From a checkpoint of a small segmentation model.
Model: norm batchnorm, widths [48, 96, 144, 192].
Training: soap at rate 0.0034, 7800 steps, batches of 128, held-out accuracy 98%.
Rows from block 6, named by matrix and row number. Rows with one number belong to one channel. Each number is 128 + 32 x the weight over the matrix's rms, rounded and kept within 0 to 255. All counts start at 0. Numbers have three digits each.
# convs0: first 3x3 conv (model.enc.2.0.convs.0.weight, 144x144x3x3), inputs 77-87, a 3x3 kernel for each
# convs1: second 3x3 conv (model.enc.2.0.convs.1.weight, 144x144x3x3, transposed), outputs 77-87, a 3x3 kernel for each
convs0.33:151111177126125102123121119136099172134099154169110094226113071097123176154144107093135086103137139113116170158083093142146133140179137177131138144111081124193133131122150125164133180172106159115055175123192133147139170167143120092131099113147074112099164177160089133128113156092179128130154113088
convs0.34:158189196166128122107129111072154121116119124130122151135140134105094129082070157155094091116083098106109122192172153103117140162155113161160153151118127134162089144155122088137153094113139126135116074125076146128140151125102127102117141181084101089054131087076132129149144119144101086132153171108
convs0.35:173170158162109156130093157154145067110129048102087103116115101143096169051119105159135141116039078063100162095103123138137132145171126132139102168114108133051125124094071131135158101166164153109140153126107158115092112134137084083137111078122124078060106137128121083255131118182136092137130110035
convs0.36:121127112092126148109122118132091148211112100216098126123117128170129090095096159178126090136095107094160068135125146126113075129132166193136166096126155130152110096139161159166181108087190114122105143047128145084127179121170093135105168150110160113142148145115123113155138086174138120123130089150
convs0.37:129092076159160097112126075146104185135153056151096086075112163127152138140091124158119067141141123189123075093098104159126143124112128100081127085142141115124137164096095095124162138153130082077142127128122119082153119122136070113151083127176150143134103151065128172075179132162127072189126128117
convs0.38:147147124190144149159104139078135130150101162079120162063130056112117169202110092122100116114100071141100154098126148132147186143104120098049139143075095091131149106113096102116204123115196191120123093125111123123132131120155138103161116104140142106078143113157105159120145173091132117117105136052
convs0.39:190164184139151133131137107102122087094108120111164148113113085146100157092192095118133140123128084103163162068054060122096159139186100074100157109128101124127151179139078148109109176172119165153104139106165137095156144130113158135117136155098152150138121140140086153187097108149126093160084178161
convs0.40:137121168121150125054098098122148099158098161116138122180095119088099145154129079123175179106044127098143143130091175127069131158135137126093128116141103138104083137127140156148149119121127121134164118099093121149136088154197174030153155106170124110109168181089113197134122170163115156126077125147
convs0.41:115107146134097155127105138121099137119134139144081041096096101112125105131099131147124122165130149152118083147163161127088093146106146093142185201087128081129161134174152175140169105118137146108134092098115123104161113132148103107132067109108109129118127131101087133161192134163201177118095101150
convs0.42:136082142123125110131138122143097140130129140074128131159123130114143121162192123146159108105136132123114115108158116065094094149132103131126112176185143094135146133136134154172189096133119149102118112127091147155146106119115119136143113157170133174097083077147172194149117113060144123125117137114
convs0.43:177143110165124119146126111170125106122145126153116143121118118109139103129111085117099115146112110110205121142121098065136172111128136140150072132085128100180106129107131106137156124132167147115126132107122100153102124118130125041095121111150114141131168125077077108117194149106105161113144130084
convs0.44:149171146186160093127158126173094065179123179114114125154057153085120120117125127132162133073116126112164164107177073141129111120127131104130103168120109153109144178189111086187154149167151134135152110145182079141175145106144116116143167129163130175145115099085145097128138137099146124100126123069
convs0.45:133091197164190096144140127099166122108081106107095100151104113112151159110127114151096115139091126121157116135095110184169073134153128108129109170134097101102090124125118109127111128118130143181098096182146137153094143120161126124151148175072122154109207122083148181155117101145108127127128084121
convs0.46:081105142129113115131143082101101121105137111117130081206142120101149104169121122155074212143114105077133112059216146110158201111153061083128128139066148100148159119066083098097159148129135155082122129140101124149106152101084053152134113165158137095080071141172112133164147148112113114124094079148
convs0.47:114136090109164097104172110126148102118212110196110095090145104115148139130133164195187111059086103066183160153130163156144130125149146136116127105120125051142127128114127107199070140169143122160133144177126190056137113119092172117091116081150136157145110122106096090142152062125131164073107123158
convs0.48:144169098123131110083177160126142118104097169185117115130180125102096108102126120112125125120103122157164179128146155141142147157172153158135142127129098054125131103140103153159198106121145154175113132149142152156080163142104149110117132174164112133149154098095153142177114101111098121150161149164
convs0.49:140100160148192121136157132109130136161123107109136127181133143166078090137120117071099112100108147117110096143115131101143052147147091123091059138157151137117122094106167151172167146121160158100108116120133170106118136123140137164103101089093070142132189116102134133127118160150140156101099070060
convs0.50:111155128121112069133103135192156150072153255175023124174175125117224052154139148124134144156106104155147110142162162182134171140126113106086085164171104172139145084159129113146113123137121144136166106188134098146028161126157182061085192051134155098093126092126117130115155131161160094117144092156
convs0.51:165142107139139168116158130150104206158132128157183113172142122107139134084104119108138046098102135120146177134091147097137185157128093095156172116135126218138141119166123126151123129152107135129136139140107191130149107094128137095138130171131139114142120144118154111095156091134133192152180139054
convs0.52:109150151093168066106112117075112145106109197185065107128052120094057200143076099104136095140162123142194003112151073103159142113153131124130111066143129114132126172142122139128062119183139100125100090182133151160058159146109093127116111086167072157111125119186133169114152148107167054147191079193
convs0.53:129130110120151165064101118138144137129095119122018103122120154110105115102130118141134111140117104128170134167102116126142094076116104110117127114137139096096073137153186110139151124175171166177140136116168142136150152174142106099100135110088088083125122145164150182117154137125148119100090176181
convs0.54:139176174098135139115139118110071158117098191111152103121082085099113116114119120042095138105112087161141177125094191128103185136169093100139112092094146151111136088161073092156123126151069094144131143120174127125109122119130097117155092101130102098156156140121122113125077142121095150154109130094
convs0.55:069069154171157180139123128116119128175080239135101138149140138125142173136146131075113193123158133144119133136113120101120144148112103138116138125153105150155214052093148132122109131079136108128191164123090141146176108110140212100062120135144151102209151141154116135175125142088109169120061091122
convs0.56:117112140161080169127109130127053187163117025102151092144156043094157135123110145151079078211176099116075157145121121153140208147117131104135116089153136111079139107078147140153126149155116091139139195142103096119174072139127191110009129128107066188124060156119127105086186108141139117221110116130
convs0.57:167115135077069124138075097124138124084144130111152169125161120123110134113111119138122126132114159123159195099087114095168135176131136127132134147122106079118135134120147161116119110166141132161129183158112087112132118125100128112135115115150123108121135126117160130154127108140098136128173144036
convs0.58:154051087123101091127077126139184094183146140118117117121052074124135140137150130107136209125114100115156125136137135134098084128131174108147154155163129152126150176194094080154110149150100158119187142108110140124128117128125086119141098124152088098122170144206106102090131143199185077096131118109
convs0.59:141237144125154188118088142188128158068207134170184137083101166071140097135063152189115111141149115096140194123109114138159102138121207158176189106081132152146142178180132128153104117118179110143143180098107166160170094076098158136082095109168174113139128127116152153125136146105128129109104065192
convs0.60:127113141175129130154139178104129077079124090061092101161146133140133187143092195115116128095090096115088178132117138111203123113135107153107167121101105136143110112127144119153118107101157116161108133129092165169198141143112174113121135169131086165135186156158125155169102151135122143134175136138
convs0.61:118110131116126094135092188066149153156081220154125038094130103131105196111165128145085084107143080143101115114140137147169104086133177167080125098152099090166143117137144150105184177078096144131066140145135152081155127149106126139157143118106136200148136128153114100074089053139227165133109142116
convs0.62:137149140124147097112091088077090113099130154155153093118134155119148070124120105114151115097130132101126115117181102124157115153106149139125150119084116149131186139135129145111120124100121060152123103119098138087149093093094113125130072137175106138166125106162102152144237132128156134175132104198
convs0.63:095112087148137151109133130112082053115127115141099100214146150160159107071148150081091184067108067145126137064066074152143115126128128076195209139144127137108092147141106140142078149118163093166174112104154114169125081093106110139093122088142067123132091097134111098107135177107131101132150083162
convs0.64:046161111174145162116143143233105122102169078044160107128104128146059146116096092079098150096121111106079092132125110124101116102141152136087143101128124132088112138122106153178174161197143110087123141126115133081088143141121147135117126108099137100166120128159159112097101174069130128139176086131
convs1.33:140164118060122115072144099107136144127054120138101109115160170176156151160113085110108082166108129115113154116146134130140111130097108110118125197147162088094158166143107130099069108097098134135096129149053126118087155105087093150143207157093103161129112121166138130125152083069133182120116084117
convs1.34:112103124139136076061061087109192094102111145121094145167146121120184170132148117073124150140116117131132142131093143133149156134130068129099092114070105150142105114132105107125147088095154091115152166139121161131135133124157087115104121122102130093145115143089137159098148095113109142187132108115
convs1.35:108150155130122115038068059159133129167118172150087154116168157065105098174157130118115092109116121134121081065110113135114118111155162115135116107137120118165081118182140140145185130151131123177119102122066165134124123122121123137132090152137124118101130138127151154157143079077168104113128115081
convs1.36:149096158101144121106098113106148122111133154147090142135126153170139106107113091167151143163141143195101159088083092094136085088149148127089131179164148175083114117161149143130124115141142133110129125164132154149189108126111177096177154187157102118138147162122087101123111128104125126135113117144
convs1.37:122121110150151143149106065171095172152161114151163106110124174163113132154135092055149078117138149148165121161100176131124095139139099115171141141089226147136154128116074139104132122169127109200095150145120137110132153124103096086111115131147143119052153118079118104126154147107156113128105083122
convs1.38:093132152090153083095137090161108115057232090103115142077136166114109170082129148082151088142115162096072102155134095133116149123162131105128159059169175109106152181146104159085101116160137057098091133187179112152079190108144180136097135152158135099138123158108177160079108105163170123155158132132
convs1.39:166116155089128118070138101104156135191114114130094100137134141113070134114125110158175154137096061086136140154062133110132102094130119148102160107119140146160123182157134162097145140166134097149130163078153182148115175171132108149109116090109124143117102101138175119110135087182131185127091139103
convs1.40:137180154113092075108121162066166131167071131138150119147153123125071164160170096184104147126132128132135168099178129141089124115124119201097106100096101119100154100173154121143131115189153162105125146148079042077085111058107124159121139086133105095104086125149141134162136158093081212100090110175
convs1.41:121132110069106093130149121113180078129071149151166158099148167105091086109131129107130178128111117162153157121168138133119150088144127130141117116081131110125125127094136110140088113083138097100137103169074136124148129117113142119149150174159120121179153127139135157156158095117081156141138181136
convs1.42:174126154161126108144143136116122124094121152127150176092105116153158177154112086043139134157145129119114102160123148082113113153106077113092137096121122124142167113109121119139144103099115134169060136114110164161100112080078136137145066132142123135165146124157193093163115099203173093105129127145
convs1.43:118136100103146132122157076084157146115110097169151118117120168132100081127109151083140125097144167119149163162156150151154148188118125129112132160154139162181183132122085163172161140146126140166122144114180028141113170177099116174173127108163080079097113088109085164127145100143120084085209182118
convs1.44:147124183161109138186159137085114117147156117097081121065166164134158110171103159135108121127116109098144170144116148151113078156151077123177202142169139120145127126102052101110155143137110077159127168131114161128168224164092150153111147125114133166094123111120109117055161128078183188118134110180
convs1.45:161139159110174123130157165098137114171125096104129110121119030085156140091142074065129083134115155147103097105124143193171092101124153155071104142166133120170140166159118160153175146141106096103145195139146111103124157167163069135133165108138112161145182169109174132149089128077117098120156083126
convs1.46:143107128160144137133199134161143106164100179117126081130195168142158118108171109175125135167188076173167059143150096060142170177153130175145171098161096122104057106132095060102147127186172085111129124124160172143176134109142155086156120144102110146132204116131131141131152183167128193109112156089
convs1.47:109157103148122095151158177133139071138129069120073136119101117120141134176152100133142133147150154120117099083118107136115115125167146091159107122104176105171140123116106098108105110139146094134105108089133081133106120149112134164095135156119130091144175116109115095105164122105133120155146172113
convs1.48:097120144150147087142088146177127101098075144126113106159165123140138137143157153134121121082103148163127172089152158174102136050131172092136105155101118104112091150101145126098115183091125108115096159100154118118119123119118112153105124134138119143117136130112088147119123155124080092131107133129
convs1.49:119087137110158102148054069164073149160172135122130140155098091135156132106077107101196067177120124121128083138117106139183127117162071067162138126116131109098092069116154141150081098100109106189135177117181125154133152122136099182114100111101173146129148148116109156150114111142141134150098167074
convs1.50:089108101124168078164080173063109177173116187179146103176171097105131174136100084136160159135138105119130189134118139164151124147138105186119197095118149140123106091135135139120088175155092150094118114065148118101103115171206129094098132099148089133137092173111152064097149169103100147117134185106
convs1.51:142119131171162184106153161169074185111145206156163151182098154049178152134117111155179097088171143088152067129133119121079138118111076201156121114116097156190094112103138137091168126124187104068160133066054124161103094120170136124141123098121143103162143102148093113162110058081082090177142089161
convs1.52:134106129147119126091116108175167071102193043157092166105129098155112057098122112085183132084155118102171121218080138086153156133191169091133089115141156181164113086146146139142137142069148124131166140137141079115102120199143153116153142151169094163169117096144081091118125115124065133130134046125
convs1.53:091143149108101131070056113119136126176088132099139153110161097123140147122117153110145197096118138167122128096155207131110143134139140149145142100121138127144150141119135103128128084104146122105092101111112135092094136140139151083101115083114157143149131177170106186170103128183125076154137106154
convs1.54:121148124107162123137102108115108166167109138144205127097150105189142145079119126147108115149096111084155159113104151146081177130170089147140112090156140127124114158223090108157175137118136117140129146112158157131110148181090107144133130127109122135119103153105099111153109168150077140183139139171
convs1.55:095155156127156130129154161137187078110133187191137131149127131099050079104070140181108058109125104163140159153147118088148135104145126081115138112158116114156096153168134152145113134127119155169067130057107156087092155100049129161163167132162066151108140197128079111114103169130118075136139100170
convs1.56:182107094098116111104159092140058065103095175152141134116080118145185140145105168091123148100105118098105155136142092136136162109124135113116118146158121092142148147104102138133084088147107086115139145107124118101151089130129159130151130121075140157163158129124173156143079071121152165105191154087
convs1.57:186144132104094101147167102149119101125090108112108125157110126129158117099100097137136125161140128114168122157123099114091148076099103090112125109113093149130156123082101172121055140164128159097097154128102123116135117143119162169062120120097118117094085132134107149160098131122117137136061159129
convs1.58:117142127175081076124169108109117150073134127094089093128137103170166047090089107121123133089129101103134108099115123143101095101088146067138178172085110083098097142084140175077126146108102142147114148163153061130137103195172106119181168126081110079139147138118191113114143171129135070109126150145
convs1.59:094160132135069100045125110116091129131163124120114144122148165144114093117133133149096129057115066150138143109126106115088124155143176089091133112118137141140133165164172134154109156115139119112156104143054098107155075107163148143103115095118151119134139166074140163139126191079156082108135150121
convs1.60:111094096178170101144066120118095160124106097198135173157150143087090090106135121134119122118116140136145094102117138132152120120141157162114122136125146144148104092142108075071119166147129148200115107068157122184079110120201066126153108117129111138114210118159154115082158074177101141115160110122
convs1.61:117111106103113128133130145107148126105128136133076077141192148162137181119180112117138115126175099120156115102115099138083106089164112164056149140129139177178111159152110074098163069157101122146113116119163086117217196182149091091105153118098133134109079126142136148152175056148122147095151114134
convs1.62:101192120131122155123162146094067135153095172190170087048130114142071051115096116148067138138085079089065122174121126117108140119120108124084134148180155121144124106114141111086172116142065139203177124170105104108128079128137172134130148156097086139090125127153117120109060139154133165167125103159
convs1.63:088100119151121068070091113149056071158168122143201067122118125158145071128145152118072137143153121115123096130116141123117114158112140111138123126084075080096179101089079096106088092113164145117161124116124165107132074148126124068104121150160138129117116071164076117150127155095156137097104108123
convs1.64:098086115129114114122134158104095143134117148183072145079070121103088150163133125157083148133115153127078091115144154105111107127103146054118104127096214120126050145175128116128119130122123126149114159110120094107158103166097128135129128116087139123119099161082088155150124070100108137105091088117